From a checkpoint of a small image classifier.
Model: 15M parameters, layers 8.
Data: trained on flat shapes of many kinds, plain or patterned, on busy backdrops, 19.2 epochs.
Rows from block 5, named by matrix and row number. Rows with one number belong to one attention dimension. Each number is 500 + 25 x the weight over the matrix's rms, rounded and kept within 0 to 999. All counts start at 0. Numbers have three digits each.
# v: attention value (model.blocks.5.attn.v.weight, 384x384), inputs 43-85
# proj: attention output (model.blocks.5.attn.proj.weight, 384x384, transposed), outputs 43-85
v.85:472491499524543453444496519490540514519509508531487503492477530484540493489507480522476453498526476514507505452477502507520524508
proj.85:501479516487463534541465516514489475526511480497516545531480476503480496494505461465489506466534490478515485511471480484520490507
v.86:504515499477510496512503484511490520516519513473471508475516484525537478493501505481496561510522497530505475537527532508532512471
proj.86:502496465479479529504493523501479502472497460477529475476500503477496532518542493484554474487527496485460463504525473520490449441
v.87:472487478479501524484513499449496477499506473518471499504498484467470505529519480459505500506462495522523521491492539515506547536
proj.87:507549470520502500516507493526472490505471494482485494496458485479462491494506522554498520487451496504500489493479483485478483522
v.88:505560520544498486479489516490497503507519510495443467502520485476485481546506589540502477508479534508468514495443510510490482499
proj.88:480513479496528502551499472511505498491504496471543495467536473498474475492517528554524500552427527467475542487521553521471498493
v.89:548538528511518493519516502518502503513494474525494509506509504476479480493512509452510489506447523476496536489470527531504480494
proj.89:469503500497488520499521514453506527485490518513504505470505532528509473535471531519486542494524464509509538500511484503508528497
v.90:480503555567558489419502499470532479539476491488475504481486535512544476535506457520553482464510508548450497537483502519450467485
proj.90:488527484479482510503500516480469507481473467507517480535511521524489485548465505506487484465525471470497520524529491509534503494
v.91:490533445424473481508542495508487497514466542518489560494489478512504509489469475510509516519513541498505528509492510526523501481
proj.91:538471513523522516497484515481508515504508509492507510529501508499507486466520494509471488482496487529463495514490469508508499551
v.92:513556498495421491522535484492487489496529519483498481479525499532500456501508547489541505506537516513497447511491536503489459518
proj.92:529492518513541493494492504503491495497492506473508525480533492482486533445513517523499526474467515504449519498505461499514500533
v.93:470504459538537470561447487514497523503529508548448532525491503496524561526482516495491464484487465448466499508488493471488513513
proj.93:507535503490482495474473526512498465502484461498495489504480516516512450497505470528503516537454506483494525461471517484457501517
v.94:527492521515489495499486510496529494504471516536474436566472480455545500559561521453544495496453490493520500482440454543500473497
proj.94:504539473473530519494508510537522504507525495494480506527514498520452512488524481503495490496468542487461520510531511495466524532
v.95:529507489481510555517471521508483525498469524498542529487501481521531451525512472482526518523480541513529520458519530499524512527
proj.95:475469513518508448465502506547481477520498502480490471486491521521482500515577546527480527533448495515470535528491485486479501524
v.96:489528513499433500519477511497505497468484497482538488515478485522544506500491472489516571504479489480504500547523516517502515469
proj.96:496514508509488480519506491498484524525484483545480512479464502483474481528503465454463493463520533506460470453517485511518525481
v.97:513503508489524483506497480528500480474480474505508502506502496458485456507458494504502527498501518500502519494540554476521479512
proj.97:432484519499498499516495485497515501508515491516496514476498539498548518531475542493491527532511468478518507506482497529516526478
v.98:541502510506486436459515500514533496487516521495503499477488480519516481472497465512547482492468479538525508525499485513458489508
proj.98:474476461516499525491525475459504532517523455547481519502510512463532487509531517511501527528493473479503505490518512567520498495
v.99:487507491511493515512486491508514494477449484551481467493485490523517527509488487538476516490486503472492512493502506503482513537
proj.99:489432476446502520510482552510497466497499517473523512522505516482514506502462544484511490492510476488505532482506529492541505489
v.100:568515499492500504519477434547482467550523474540478492493514487482516496519478501508527565510454552498477536498524501515492456543
proj.100:461499547503502495478506517503515488523465476483491487510495489500494497514512506481501474481477474488527539482507500512524495507
v.101:500507523470505485489488507455545545513494452513482497524467520546494475500478507473494519531479537497487498494522514514520508499
proj.101:491486460471501522473482487490484516500510524460524507484533456512511521529482523533532494507464481461531515558499504491504515513
v.102:531479561508492494456532513475545509454493545473460531488488536490525487482475512462516549485547502507522511513501503486506489476
proj.102:499543511463506503521497493522504497503479506508533481503539481477510498526525502498537495511510510473472519517521491531525498512
v.103:480472520500503481471513522490482468493482518552492510532504510465495475545482536514493472511517516489481516504473515529484526476
proj.103:515499525504491559468457441492520496489490495470524490478488525497496478495480467511489523531491489518489531494493508471504494469
v.104:473477448495523453485529467476480509518513533486506543511521491501506510506513545530452470462513543510521498480484502468485488521
proj.104:491521485493495499465513489479501480489470509479510460478508484533516507505493501492511494512476542492530537539521477505519497497
v.105:463482505521529540458509520493452481491500520504532493503486483488493490520509520510498470457514490511504473492475506525522513507
proj.105:523454506468514504497501520481529508488476527522506499472500517527489492440497453549524488540491497488516477515521515514479506523
v.106:492534491492497503512551497499489478516525516530520535490507502526511526515497511498462455499507525521497484474515491533476514525
proj.106:474498476470517496485506489507510510483507478498525537460458512542494492492533455500486505525524543546511520459490493504484541486
v.107:520532461494523506502498462495513486528470522499491533476523516494477488500525530507497510516467485528561516541516506503487521484
proj.107:507446520535499504493519528500508521486512479501525488538472459477521525510501458498527480489456516494480509488502494485518489515
v.108:477486504483532497520505484448488488485494496523514478557513476512532475493469532513486510539480503502439496519497496494551471510
proj.108:556479456454493518482529509497479473511501554499507494488471501518494482487509497528505515457485481523495546497519507516505493480
v.109:493527464482492489538551507477466531515510505530511465518488469532484504473523526541486541513477483495504501503533535501501489493
proj.109:534449526514533482500470507509510488478465509494504495470463513525509516508497484524498460504449526498515526514533465487457437513
v.110:495476466483497459516539498535462542466511506507499464471506512487481487511524502501478469521500456474530525510482465509505519452
proj.110:537501507470541497489537479499511487507506524491471548530529484525517550518483476509464516498455533512482494512510483498481500501
v.111:499492497486477507530507500500491523495485484480549463479470471487495493507474504489494501499517479498489514517492486517486538542
proj.111:509466419503519491462526492524490506502500536466554494461479508501492460509545453543508461476458500511516507514532510445527488462
v.112:505511527500497533510510547546518535504540486499477519514483472480480517480505471470519524490478507487541479529488495448525493465
proj.112:486507523480502451496465481528475460494503495499503473519523483467496514496482516505488493476491487507464496517505494502494516474
v.113:473475526494508498471510487480507512536454462488487514526505502473514492510525513526528526524471479536486514504497497477477519515
proj.113:499569547508461490475478510517500512521528482495456513505474507495472509476511470480454491503530520514517506524494489526510518498